A small self-supervised image encoder, trained from scratch: 9.67M parameters, patch size [4, 4].
Rows from block 3 of a small self-supervised image encoder, named by matrix and row number. Rows with one number belong to one neuron. Each number is 500 + 50 x the weight over its row's rms, rounded and kept within 0 to 999. All counts start at 0. Numbers have three digits each.
After each neuron's rows are labels from the 100 images, of 14976, where the neuron reaches its highest value: "lies over" is the class under the peak. Only what is clearly more common there than usual is listed. The data: made-up ball-and-stick molecule models. In brackets: how many of the 100.
# fc1: MLP up (model.blocks.3.mlp.fc1.weight, 1152x384), inputs 48-95
# fc2: MLP down (model.blocks.3.mlp.fc2.weight, 384x1152, transposed), outputs 48-95

fc1.212:555527450488488482527469575325499483529441416467570481432526517615528510510532528573469544492499528480505447612452533511494410521520451555478467
fc2.212:454471459543560547451461464387520483527551543460524494505522589413420459569462474457542520406481565416413536466523453560560558536418470470420499
lies over: yellow ball (80)

fc1.710:528419375570452528448612530370443559465483561487507563517513550501461472510502513478532435479542591543524451494466515485480378499494502427527527
fc2.710:510416529569568435592524532462438495347487461468451517537473434473512595504444507548496515587554551425536498448521493504457551490459476474481477
lies over: green ball (31)

fc1.83:510416429467443499557482529541467475528489392517511530573527513479400594457537448526477477515557500531488535455531538476518453484557498477502596
fc2.83:527424451535519477530454510465476524542467510517526571454556570547435516559400543402560623605423413437459449610592422484513456507459493538467428
lies over: green ball (61)

fc1.232:492451553507513434497571447592532581547454420509483412604524557498501576510482454452651495478527514489517492468460479480352413522524469486515524
fc2.232:478479415518574511456544534557408543573453517435495521566516471467468583449527453491469438413485518442524550393533443555520568449477495396461538
lies over: white ball (61)

fc1.641:373539480470468529454549535504548578524432528501525530461456517500398477488406548542482468437498520500555534543524461519514435504489483560506504
fc2.641:534566569569498513428395504495605550528528488431475537417508582515523469450553568495537594414412533559415473576443428514543478516446505559500501
lies over: grey ball (41)

fc1.675:444566477445455475512466592551536545433462492467515524505426445413476548504528420540554465482452491530439541504437508548460595529499463469481420
fc2.675:495475475507480468475527546441555453455445482436490482487481648549539490527495495570539439581512470561524509521601461493523462539447507520483517
lies over: purple ball (30)

fc1.607:508435511541485453449512504412525511497462425522493427517500476453517468509481549598460318483432373519504472504467444528466391507464494562513502
fc2.607:509484509569588451500468458528533495601426513478515523536551501540535432479502526479529552536402462502439483558482433558452494473499464519526494
lies over: grey ball (83)

fc1.644:460479576583554522515485540395460471531497509536555474458534558467480512535611571563362495518442445492499488570453451548473447492483419471405593
fc2.644:513470659454520533463498509439469484467433460438478497510524494524563465549455525513526490611573550429522439462496518512517449451455593473478473
lies over: blue ball (71)

fc1.389:492442468449487507528542474399443465543482433451527458488430493620469563464488511545502460456437495466496512475456383455535501491510462514380541
fc2.389:479552454484479498492460499405525490397572433547477425493544424535520531503452504591446581492568378574580541552529506503445596516480526502487485
lies over: orange ball (25)

fc1.636:509485549557491505575478368501507468451538600545530453438465483540430494523561539527430535485518618412566570547484512486496425460534540505465482
fc2.636:489489515459502455585482490570433471492519527496528552540515496505527456561457507465478504592511508462442542506457417517500484484484479522469451
lies over: red ball (94)

fc1.473:536502511506499522517548390463492548462548458585536481446568487622502522457613492489481569609495465522427555550436501467410438539551540586450491
fc2.473:442509438502504509482429496486545466474508533506478550500487456588509496500496487472488622484557414479368450545516454503546466470468498530512491
lies over: purple ball (42)

fc1.78:543534614452511488489493422473451456527526528556513449513469530531490515476505473405508538479484469472538518548542491387522593527453470619497526
fc2.78:534532323577538449614543515516519524491554538596534558536496496528548458528508531545502560523596523490464420501432433503483536499529494471469474
lies over: grey ball (35)

fc1.645:442491556570561440519480448445465460513452370526472413504487566343384587541472552430515486455448483589382486514444464529513528479530579498511467
fc2.645:521540560481515498508503517575475488746440493478507477531550472513615547474487471502519476492372560538546466475438549517487481486572502507561501
lies over: white ball (92)

fc1.51:553471487525446431473574455473465529563451470505447508584488566494409406514432562549507479357522477579542479512391397422520559447440452452454446
fc2.51:462498540505584571452565527525472487474456508438430537479462563518574594517474509638530516495585513440570487464605449457527417514472468465493543
lies over: white ball (71)

fc1.145:486512457463446400461463441460475493542493442572529457563510561453502518468467484428499486491457569516514478498427581476492531499400480557477458
fc2.145:520532595498526466476556525516462527486427538530539501459533506529520421487468437564503460545480527435573505434423497486484529444491554488503494
lies over: white ball (45)

fc1.96:475475455568531562541379489394548580499532564502463438420598539403462506446522480384464504439474508450551414466485533440454515428393457509353529
fc2.96:449446417506584473437471499528531486520526493528527508542460485609452531499542577539485516566525554483426499529506512582543455521455505520480511
lies over: grey ball (38)

fc1.13:499473575502560521525461528458522523647470515621527466536555478532488482478516464527478523370433606489548453478515490514503505454489511484477440
fc2.13:474527538575581506518439491553564470382462495487463513593486549482593506475470515555422544545501459555552508494550467587461493503499514499476475
lies over: white ball (64)

fc1.627:454412567469439432436522464400407573545442447532466401512498498454418501568437524468489455440591501414488460518493549475549460575440501524479493
fc2.627:526495560508489519523598501600523533527459476535478549539561473476565506442502432451523546427473591533427441417419477535501504450547524485521481
lies over: white ball (52); yellow ball (37)

fc1.109:572539495662660564494371496489557498501567499553520542503570526377452516459552442359477614502489478530392479520623503537495462531513507446422451
fc2.109:441550459523582478397478514396554474538597447488522557453477455616503476409516472352475522411500375506298542467468468545487429588525504494528568
lies over: grey ball (48); purple ball (31)

fc1.556:462473563551386612572395525457515575465469430435489524443545526525535481476502502447515504526468536519466467528582532372475402495500475562442486
fc2.556:470534520594595481479591560441461489510437484399452544515442487645549451510458493527549534594490472454452487440527416541591411472505505418493517
lies over: green ball (41)

fc1.580:468411524439456521486527459463436484551465430503516518528432581410428489534397474523489449467489469434536481483474433483503560506393520492454423
fc2.580:437537522450527522472533579473482500586467578496487513511533479566559421554495493566495410560543450452519539435495518519489423463507546341548560
lies over: white ball (29)

fc1.259:426439449483485584528387446426532532453489483509433565532528504542494501483553533446390533443490461520492523516473566443525503440534488466455473
fc2.259:502512549511531530509509554525553499542532516540483498509590424512637553486505484556475588603507535512571505453489565533611453454493544434483542
lies over: red ball (27); blue ball (26)

fc1.159:466514512452532502499476397506493478545460435633486448469466607493386485490465537469553509471468440489528500563484538469529531544442482500459442
fc2.159:495535587438529494480527572564506544638463497407512528539584456540603517499511511543491491455463429536525504485436468516531424468560563411515566
lies over: yellow ball (81)

fc1.640:470510564514513439483426523453470544527388486513472376490514543536561450503474473546420463504502581436489561520457429473411434558525480534612525
fc2.640:520597471514541554459561542582516484571580406572553586483526360506523517448455601522466580487517412445548520617533455517459503518474568531511535
lies over: orange ball (28)

fc1.143:496509573630544495499478499533544486526506526533551507437557470459492522561574463374462588534443570502389472511494570525533386494494485596414530
fc2.143:476481555507578536454577547508507488439467452381540557488486543548471484440504466435490446468595444441501528454537457496435360501505498491488563
lies over: orange ball (38); grey ball (30)

fc1.596:399547441529455565437532600567502487536482504523431552484417492467530460515469498493512488569456433530533505534502476490434506575474418522578535
fc2.596:554552468579462441460426504503531492608451484561503531473477483458476577492481515395512565539430614487340532545425380477509456552454409532473532
lies over: grey ball (43)

fc1.732:549501508505549431498422305471481574509568476550525427480519557489498582533480522468548509398553581453540482548413530516499499491485521551456503
fc2.732:398434558530587528431393480436528465556452517510510473464498507448499526539514490375500510493444504556396484502446527578572549536425466524525510
lies over: stick (27)

fc1.648:479534446437511574425381432504534497523411512491376551384446515510552451483495485434476437494495513540522512564488538546521498561525503534489500
fc2.648:530494459534500516498517457514533524568534464380438490498532537461491498465471550566524470555459622481559517512461425539504524455403476502473459
lies over: yellow ball (26)

fc1.504:559418528382264502488588500516544488484467521474524488543529486461548575480511439528519534439476555526532470487457459299569492500506507528531458
fc2.504:461470550511446527562514474469446514528473511432498539527503557521480529503503554447533479713502463508461537518534484386550604540401478559441442
lies over: blue ball (25)

fc1.304:471472541581590427481512416541506476549506455494503437468579634480482555497516497392407483506395388553498524562496499569519457549505543584547484
fc2.304:507522459553560511504397457484504515696559443513517503458485435510404393466502526456509538497473513551413494499415485568526571513436455503519423
lies over: yellow ball (52)

fc1.600:513451436415415462492573503532435441555479513515487460544466495462495531450474471562517521474546518598546527445518398419429599619507470439491515
fc2.600:531544537563584535453513574473410511523454481402469504469510538540536484442549538580530500544519524456568593483582489519568552513468487491411525
lies over: white ball (36)

fc1.553:525510491551526476485480422424406425477518440519488357471531452559443479522557467470464473510456429454516466479479471452604430495470508465438470
fc2.553:545468523586651474477519477496494498569500482564504582560536538539452512510493509393562603506406557462361469417472463547466535491536482485564561
lies over: green ball (80)

fc1.394:492561585430490613484557555491534557541530525445524430465523546504546569485470459582460566555520554411506483494529458428431512547572451538392475
fc2.394:494435491500546522429472479512616505507572510513593473508489523549503436558512524486444489540480406489435500537579546560538550555444508485485459
lies over: yellow ball (26)

fc1.620:491514552538516502478385511472549475445553457486498532468508457471486508536478550394450546465473475432428494490501497446500487468476434562563466
fc2.620:447562478536583540473476478502488522537567546544592565513503499602454469538519538509540560468625381473392552592575424553479462556450472530474508
lies over: grey ball (53)

fc1.667:458582500548499511515437450480527514545583525519560561513528441456509514542541442376496532517429448441476479465608484469506585489467584442469489
fc2.667:444538444518609559445523536408526474496546472442526551454445516624547453467530519420457421508528349508371517503531472582503330492540484486481530
lies over: grey ball (55); yellow ball (27)

fc1.136:527467517523529390447497430489468458449403436562474449479414597358389523526567490342509424503378548473387505498424472492444523528436452457441500
fc2.136:460509476557458508480372469535560488764508444460503495468577445529468500404493513508490562407359521599481495574466537500552519524503488536522488
lies over: white ball (27); yellow ball (26)

fc1.729:509412531509408566519540497542521481514450559553476453550490527502453492536516402474630552459447542483591503533614510369442458472554465450422457
fc2.729:500520524571488513476550553469457502556460450416428480473511496448553506495547496591486478591491519442599517471604508551507562522441512446521482
lies over: white ball (29)

fc1.206:578539531455601431481469581484556565477567497551532481462605476375580545514408490548496558483505436509483405421579511538580507451477503555520505
fc2.206:412651491535522530417497462474532488460529512466509490417456595493463462517488522498518428384433474529592505529494459501430382541541481479460564
lies over: red ball (25)

fc1.724:518607449529525422538606458553521477514455411528446421536526522480470496539502612479535429516399452458560523532507487593508462459591548584497527
fc2.724:506428478475506460457430533599499488586429575499499522577468401521556524441504497465525566572412543629434485517458562557474561507478501512594482
lies over: white ball (52)

fc1.651:468495574529531501519509478414539632488471444510533541462566504519529524505551555517514600537463376513510513557490541456499387455510516521537519
fc2.651:491511494514604474435442493451500479590466491501510550497523531503449502483479538425481505481448503499434466486509433519492450512493482543500576
lies over: purple ball (85)

fc1.637:469421489523520517491502512484468450436424461541565466527459523492511570490398470498378478479420490430520467522564469482530534458513437557478503
fc2.637:492509467536540498498533525477495467397489496454482535485518485502468510543410573518586556488534492394547497520515523524506502513489522499431509
lies over: green ball (75)

fc1.249:504463496499481474440451371501498557487482397503512417477538513416449522495451504482493536461536555544434521508407514539548510476550447601489493
fc2.249:502474585476507504486482492569513517545480505508533473430599541515529409497465470487538523446420507429488519500465493493513526468454481482511537
lies over: white ball (82)

fc1.185:496439451520544484570507570544540493504517402533475466504515497470485531573533499577519531429457352480641477447498478441479499445533507519446494
fc2.185:461504483484489501497447459518561471495482454494473554507494431545494645456483511510497580431511452660499512575480539572494561534496563581532507
lies over: grey ball (53)

fc1.31:513497504468472522518523537511502446459486515554525546449542549574539504442495531439466516510515511415522522426613491538493435570533515526452582
fc2.31:520548542503576618460640499415529452464511443311458497478502537450552554525476513570522492507515469386590574529595452492549501551413525568481486
lies over: green ball (41); red ball (41)

fc1.61:513445465539550566481505446481493497526566446567515428458560593561549549402612446509495380515522503573488554453588487494483434523481520478536484
fc2.61:525496476472525576513586535465463460414483462452506530481556560453525381472462452506463558523485506366428491414515524499450417526443512452463468
lies over: green ball (29)

fc1.752:433467552524472443515443505465483465519525546540567478540503587456441592484513507434590467536414514493476582507399485430533473525392505507485458
fc2.752:479493504487502399472473475557481491595417559523585565486535490463427412544403475508528448462500502451442524495434545492446588523458485490522487
lies over: white ball (73)

fc1.472:427531557520493412547451577507527452466466480563574469541522478460475399538512540464408442489461441530497506554520483478440481454586522378558501
fc2.472:485525471576532452470397445520524494646531543486535500438497495531577533464486567481549519472363499617409519586436491491530390520489450570538541
lies over: grey ball (64); yellow ball (36)

fc1.588:461567540620614569474540603462524523397429520399481536408449465420494480475489494543430478504510484440553473469461483526514431529418499466430540
fc2.588:482466586546590548494509493484650472542433517360423506541543545512512539511493566511536496538478485636562568522518520513475524489414484528515517
lies over: green ball (83)

fc1.485:487484421505510435474533406476587543513465458592550470499604499479435410498431512483654525393449570480542597465416495444461557501531414445483511
fc2.485:469447496550489562477480531483476484565468503382424550443482553497524567518502527575523531552473501421530530470589481482514421504440488452519539
lies over: white ball (75)

fc1.453:368477508574556394540467389482596516526527388562504376550520531551434533480505513388536505394589455579433472559369507470421493522530489492493474
fc2.453:532444621431595550465449501508512515630503478453453525455515549526565549578473518523512498678411515440520438487516509469561466497440513480530500
lies over: white ball (54)

fc1.446:472436553426515581593546548441437502512376547449482470482555497519459471527519534629574488523421484521467487498469487385568378487529520518579502
fc2.446:534508538508469513466577537421402510577415488474504523417492587506537574494449428508529406421502517457539423514484527522575408482476491476504468
lies over: orange ball (30)

fc1.439:509483432403504453523534415505468499428490353494553446544515550494461606536463417464410439501449462473531495464500484506455519528495462536416479
fc2.439:473513485443530512469542500491478484409521496482483511502459507502474454534464479526550560467577499388510500583536514550486547526479536464445499
lies over: green ball (40)

fc1.750:508484476540518466606474473529449478563446560524553498477519478531466404477435453517499522565503543533545451470538570525470454572477467488452551
fc2.750:560449551480531554499404479507513472551474478458525468462522605537495559502551541549474562445455527509414529580535443497546443554423467497504572
lies over: grey ball (49)

fc1.235:440478517447505524456428509477533553535584513545528510497498459543506534439552578479432429453509515605519496590537507535484458553464436531467441
fc2.235:431535454547521446506463468455531510337523583475463564491490424494495464565463433512495620583537492515490562509478511542480516473445536493426557
lies over: grey ball (50); blue ball (28)

fc1.451:494526518541509552477464500423530481547548536515598477483486474510499559489498482489494468414455499580433503547563520589457470492557528583518472
fc2.451:417519477486585493449425478496499453344485593431464510495466476505486509560501465394517508507552534474442566553530548540522404517483473490429527
lies over: grey ball (55)

fc1.166:447499520476461457429511515429485560479439471536425462505544561519444481524374476487379493400525514449505494560575474468472495513503527533560575
fc2.166:504497438515512471500504545597545457714524423417474513507475446529537600408490468553533528453522421557485503451541507534475519494479447403507425
lies over: orange ball (39)

fc1.1:501557569556490573512530531472487488450478570450463535455523481591527514446509502425469573492448589501579403441568466532511407494541506462447487
fc2.1:510465522532601507492592550396421519482480486483557528498524544519534526490482486532513485533492455422510483465480464553550346495544425442458561
lies over: green ball (36)

fc1.533:518380573469440483466565608576426394507489500494495468430546462418512399457513530555501611489499555432578511470491548439553474423475435459566525
fc2.533:518499597490553645456559565428395537443531514500544588530573396435566588488509469556602562519605623424584570452592502515557432487541536451432500
lies over: white ball (69)

fc1.57:430511491446514449525419485558506557413555414543441564451442493435473556517579429475546439515531437460498503470501545502559467472469437497504477
fc2.57:559568461442535512464519581534430503390455467470577479493497590539533528562454543548487531591588546617568492536521451572509505521519544500540563
lies over: purple ball (58)

fc1.328:486574471504441504561439420482626549507546423500529452553526486446517523408464559613564503488638566519510561510510535484452471576513480618389464
fc2.328:451507501516519622455489474441466485484463493435430487371517573461540551573457401535494463500518547394555553414505480500540489519510451387495563
lies over: white ball (30)

fc1.448:519449472366572518507557514525508533571567551571594520433518604528457459501487605586531482475530598552560536523515442465569501472502358500467583
fc2.448:404546523534499510471499500460425512524458505489510540511573567443489462566497472522476499300456478481469514487457459485428463465502460437432499
lies over: green ball (43)

fc1.14:555503577607508434518492420497533517481578473644489518492521589489451462509561538444515470498427375533472451538444551529525454498429454508495496
fc2.14:496615448481562440424451492468526512683503463510508501488500499478380449462457439468539475400353480555455513464509445520486500552485445464562506
lies over: purple ball (49); yellow ball (40)